A small spectrogram FSQ autoencoder, trained from scratch.
Model: 20.6M parameters, log mel input, encoder arch mlp_mixer, encoder norm layernorm, encoder activation relu, encoder patch size [8, 8], encoder layers 8, encoder width 512, decoder norm groupnorm, decoder activation silu.
Training: adamw at rate 0.00082, batches of 64.
Data: trained on drum patterns on synthesised drum kits, 26041 training examples, 35.9 epochs.
Rows from block 6 of the encoder of a small spectrogram FSQ autoencoder, named by matrix and row number. Rows with one number belong to one neuron. Each number is 500 + 40 x the weight over its row's rms, rounded and kept within 0 to 999. All counts start at 0. Numbers have three digits each.
After each neuron's rows are labels from the 100 clips, of 14976, where the neuron reaches its highest value: "responds to" is what is common among them; "band" is the frequency band that holds the peak. Only what is clearly more common there than usual is listed. The data: drum patterns on synthesised drum kits. In brackets: how many of the 100.
# fc1: MLP up (encoder.blocks.6.mlp.fc1.weight, 2048x512), inputs 148-221
# fc2: MLP down (encoder.blocks.6.mlp.fc2.weight, 512x2048, transposed), outputs 148-221

fc1.547:498478522528508507531512457474536574547547552456558500517496429522469549547508497477487468558448538549536471486562544474487464581511559529444569485484472533517494482472465513518596553519508576546476571464507480494515523493
fc2.547:433484414495485524527501492490438510521451512490529511506504419512514448513470476526524500467477503530520517526459472561511493429504481447499467470533516498472509479517496552466480509453439526480473498489492481552452492484
responds to: rimshot (99)
band: 250 to 500 Hz (98)

fc1.524:554520498507476561482493487541511516479534530571505550488544417592535560554497479519434517568497517435545454491542494507456464500475428569469508613527504504467548576515512465491505500583491466518544475522445474516522558583
fc2.524:479497516498472586476477466475489592485481418484535467500502438458504482532478517494454516428489533563557499457434468485489476443521518455477477490549531508495490439577573524476448523483453547530503467458551449474519538533
responds to: clipping (34); text has "clipped" (34)
band: 4000 to 8000 Hz (79)

fc1.499:517575473517497523535473496518568453499486493571514512510431506481503515545548505460571477490554549500515524457501435535503466456440501530533543544461473462497493516517485475470525479540505535553539483457546541514476494546
fc2.499:501437475429531531449533510532484536538437484543511444514536394501516526420480490495496469463486519451464429536466519497544497465533489487512505450555478501487492432497474527499474505491470496541516488462461454524466490452
responds to: rimshot (70); march (25)
band: 2000 to 4000 Hz (52)

fc1.429:537425543490441475543519526438453504483521463468525436490539554438504441483452518511490506487559494562431491464572460439526552465494543560569547439520474463514568439507504546544513439511481537484531459507563515494532543500
fc2.429:486550478436509549488592473473519483505456501571538475515536507484498496489526489528506495504530457540505498512498483518460512474452462496466484504555516483468506501533543498494522463455470544470444446488511490539369509475
responds to: clipping (56); text has "clipped" (56); rimshot (52)
band: 0 to 250 Hz (35)

fc1.94:472564513436536565543555441544522464540435507455505516521445518535493530531488431515549556495516525570485487468471542461561529545554538443499472545544499517521458510456471471497529553485453529472553552477535476470542546557
fc2.94:501487436461504519513520521513510488540497489516514496501504261495494486475489489551512502480489488468524545495483535523493554478550506544474493463530492504464505493499483518468504486477502433497490469469477514496484471458
responds to: quiet level (70)
band: 0 to 250 Hz (94)

fc1.510:451508533539505456448533487415559492479441540564512487518515472493513506547497412530497473527499552521502541538503504406563569513502524514451465486473500552589464463424532531521491541563502584500570551543485539530548502504
fc2.510:507543492472498397518558504499500468500503548591512493483573508524465523452539492514507479540599508480524387615498522452538543501476494514486535514493509455546485572469428509479470454499484426499385507587452509580413443433
responds to: thin (high-pass) (30)
band: 250 to 500 Hz (92)

fc1.14:546548508455520491495503532470496517528519564547467484563455581533566468544550512445511443463466468545444497458481450433556486463559499460433549557462438444548550566484455472561477491523557528503465516511470427479446548445
fc2.14:486541511472494579521505420472487457506371536490511509506522546517497515497521561486417470529538467547488515556473436491494472491465437488518452488495514493433510517520545487446425474524496566356454504502558457589333561577
responds to: thin (high-pass) (47)
band: 0 to 250 Hz (81)

fc1.723:536458468484528430556486456505544564494476487473448430488438484495459442539554456430459500518450497479516497442547476537439550462550472437544565484508529500563497564448571453537542567447536504514508510566495427532511555455
fc2.723:489474503539497533537522499479517482533519544517546554466475433489463509561439447605467503462448475490459534515500496460497580451535525502466458549465490441494515559505482588522537473447521489479466546474462580488473537527
responds to: cowbell (42)
band: 500 to 1000 Hz (43)

fc1.695:445475512445495545481550451521440536464477469473495514539467479461565505514552476435575565469539434530569473448465491537508538519570528470485481539499447524555454451516460546567486468488513464526537437496459452518475492472
fc2.695:479482484498526378546539476469478469507499487538478511469585440508506493472617548554499485501586426487480509451508433533461506468459461497474487492537481535490564523522522519477500509481484563476573447493474558431504527526
responds to: thin (high-pass) (30); mains hum (27)
band: 500 to 1000 Hz (59); 250 to 500 Hz (38)

fc1.361:557494495545502455459510474554495536520583532568503483444504500481476560508538454478556460522493520538526530515535550507501543530517515515497546519504463477523568437526573450486595565552502567558473499506513469519577482468
fc2.361:446538419543472505517520539467472510532496472517521558542519391522519452482476495486554535500516491495542480466501507549477465513515473497496471517495517513527515533495509529518484492448462551490484443573484470472516504489
responds to: rimshot (94); text has "noise" (42)
band: 250 to 500 Hz (60); 1000 to 2000 Hz (36)

fc1.615:478477555535516402476451494525496544580574547427535522436547558472545532490506490474506544511537505523466520536471537532488493476584522502532479455510465468560517480490568455487544518446526465519588489500528478478544487467
fc2.615:531487528424548456482526475542512467525493470540489504533537415535465535424483526455429527487567468448466481549450476503521520492501499511535501437564481474474504532474450506497432452506495433457403525539503485539396473506
responds to: quiet level (72); thin (high-pass) (64)
band: 0 to 250 Hz (63)

fc1.179:456563521464460534519544518486510499550537475486547503499439430445471582532545510525513557582498517490447444553562509476495473544495552516500531441518483494577480537577515470532544471527508472486484555512431519564551469556
fc2.179:557528577515499479540585454464535412486502548566462506515497459510487500473520496512536448533505453495509519482537475517457523561461480521460495506481523534505539595498491433477513463511525521460462420534529526495441521503
responds to: clipping (29); text has "clipped" (29)
band: 250 to 500 Hz (56)

fc1.314:451466486471522440449509514526531495504540526473537438498454521472484466560472446509495507552481449506439449460516511497464551556564471528526442480488457435560485567533499548552463533461492496538512464532477461542548511557
fc2.314:548513544421538488487477456496484446477518506488476462516483515483526525427498532424443487523506499497511472565462509476513472588452515490507585430528478561510540487485463443451460487549503479448479525485527527541443473490
responds to: cowbell (33)
band: 0 to 250 Hz (33)

fc1.76:555490547469520507518475489466532458484492545496520531530560552487523503464512513432435443457468537452563548514462589553559456512500560541470464561453521526464459498522535451524512520495508533502504552535458492532455437516
fc2.76:460535465496499439548533479478478475515463557504499543495522481524468522541541530600468488512573449512474481563494449539496475447425409463487439559452514423440493573497469528498483506512476504468435529572497516549396545554
responds to: clipping (44); text has "clipped" (44)
band: 250 to 500 Hz (40)

fc1.329:513469481477518528523533482501495510531516575515487495510453518541487498499401522457529425439505568452509502495465524455506517506510545523535541494482492482499491399514444453530488501490542466495474557480474484499441498477
fc2.329:543460513510528358503521525460467503517539504528500505474547420471537539488653543483475507501593469482469480502479487531454491473495511488449526483532442484482556509543475520498476556503448493528468437456441557507487524550
responds to: clipping (36); text has "clipped" (36); thin (high-pass) (29)
band: 500 to 1000 Hz (37)

fc1.389:539558539528570446528490540489506515495559533566468541504531464456567467529451546472540555477434480554486520509503537510536481471503550457467489476555441491528560526557480449540543558455549499480559562437441507508517478495
fc2.389:548495546481515481539476504476515503488582514490498479457484426486491571501479508484456513552455529472485504533517469445508473551467543480510558487467498515491510548461470465493481510558514448471492537504486557480510526510
responds to: quiet level (74)
band: 250 to 500 Hz (57); 500 to 1000 Hz (37)

fc1.637:545531505560544464487562486454461543556513506550483470451523482537505501463551547497481495473530528465525476549545458454488504546551508526514524515448533455528480456517544445515465566488566474552567493527541490485454518481
fc2.637:495460462420566460476525531520485508532551519539518463491529480479514583461536488556479528524536446468453444556497529480505541464513500508495504469520462479518515462490460529535554510485477509535502524455422582465435488467
responds to: cowbell (36)
band: 250 to 500 Hz (54)

fc1.208:546513496518553460446443568515420555497433566422528539481481486490481470486429506512504569454447497578515456541532524523525499466536552432467486473527468579500394496483559537536604489523522525560548505516492434556552515546
fc2.208:450543504433498472476449459505463516490436462432496505509501438489507521481491606478458511502460486502485498518455443517478447483438449475517494485567511505418458437530536496477462521538491562502512505520567455518482525521
responds to: quiet level (71); low tom (33)
band: 0 to 250 Hz (94)

fc1.195:543602568453497498464470516517537491469511560455462465448561468473493547495466526464571490574529546507439505507454500500527511564460547498464532428461441493572461495444486490494551506423552585539536549587515459506505474513
fc2.195:543524521517500418559559480445516478503500571577545501489522485526471530505592479523456473501596472496517437540478519477465511508451473504472511542493537468502497611507443468431485495558459491471440491563484525515407554503
responds to: thin (high-pass) (30)
band: 250 to 500 Hz (32); 0 to 250 Hz (32)

fc1.212:475482531479464418529517518445566454472477468466567478500544604502444453568545451436454462490558497607467469553561489512533517488576564458536471563556532437575489572551475544451524464450544541502466535535446551525475411540
fc2.212:522532529473470524531493474524509466515466572496482498514477502508456529532542507521412471548602501529508478564463494502544511504472458505520471499435538419458464553498493474453448459556504464388361548536524523543360483520
responds to: thin (high-pass) (37)
band: 0 to 250 Hz (94)

fc1.709:492471452515546460488443459539451455500529520496498474531495513515476540488466571561513549509454523449531487471575566517570563532507441463512527487509507473503512586497542552447547538439451557521555478466433520546486468540
fc2.709:517472529538505434517523500472526507476541486548487502438540379484476502481618443517541460498609497468463500466533533472516543521531528533470510527480508480543484494492452484513519486497508479551478487528460518478528471462
responds to: cowbell (46)
band: 250 to 500 Hz (73)

fc1.121:556499497523426392505540540428612498439480491515520555474528510492598467486448537503508554554483498488484493536541470530448474527493529548505495553504537545494493520537488481524527490497560491556459533541431421496529565589
fc2.121:489528522562494595565485509458518557500513462498535477498444466454495489524431547531519491508364494494497630430533421471465455506493524468488492523508510519468501541510522513499512532505463523489570494462591523426564552515
responds to: clipping (30); text has "clipped" (30)
band: 250 to 500 Hz (49)

fc1.255:505440462464523595471519509544509467482532535523463491510484431527536506495443485491504477547495525433535471500454471460527537542494530513486509504501431512490500475503478549468513521549539473460501472469455569515464469445
fc2.255:506518517516495379555550508470499538477512472512509524502546485474483503514610521524517531451539500496515456469502495522467435496471506455442510523535522502522518549535508508462509543545474526529568444483526522462537552526
responds to: clipping (27); text has "clipped" (27)
band: 500 to 1000 Hz (67)

fc1.221:460445476529455520475508488477531436542571478501435533559477456489556488532452497530539460430496498443445481577514487523552512510487459463497546528489534495448482459499466553431441438478560572560439564527545462537517447560
fc2.221:525440469479540380509566493470500442507531534586476498492561399513499516440593481533544473507598440421483462479503515499505548494512500528456534439541456569532568486457454501490539486466463498531541488446419544469492460441
responds to: thin (high-pass) (39)
band: 500 to 1000 Hz (36)

fc1.2:492541455497671567501528482501440457546479519465503437539502493486483528534429479507487526468555547627526544514492443499519554553437463529425451490555515494622514524517536448515549539564474532479535551489486525579492445536
fc2.2:529483535531512518539477484514520519504530449530587490485478385462459490491507445574472446485479525443506515472476605426489605484580552551506500534506489434487457495483453516515467460509503446508483525471477577492464518464
responds to: cowbell (43); ride cymbal (40)
band: 250 to 500 Hz (45)

fc1.497:525484433497565512434558487462509516569522499556479477483524468575432476435521441544463451567461451510478461476505517536516485551461541475484464508490542495558510547472504561453522435512457444523447456502481484533505430497
fc2.497:464529484506485546554526450478451522471391506483534526484487358490533529513487568543475488512468453523519504525437480497479424425460441475477464495529540488461507476571534498503459534463466554444453476507533465556383597547
responds to: thin (high-pass) (49)
band: 0 to 250 Hz (74)

fc1.347:508531563503472568484507461484537500581527510563507432552447556514518488564478518465530470525391472503530478510566507489580465495506528503513491512519576480543491468556515498498491511464474463526458516459565431476508521513
fc2.347:495498492501542337491505523519458501512582502507469517432542471491500503481624534498469523497614493432456440540495557484515517475486511480557525530479490476490489477473442485535536519507535463558476593510457551498484423485
responds to: quiet level (89)
band: 0 to 250 Hz (88)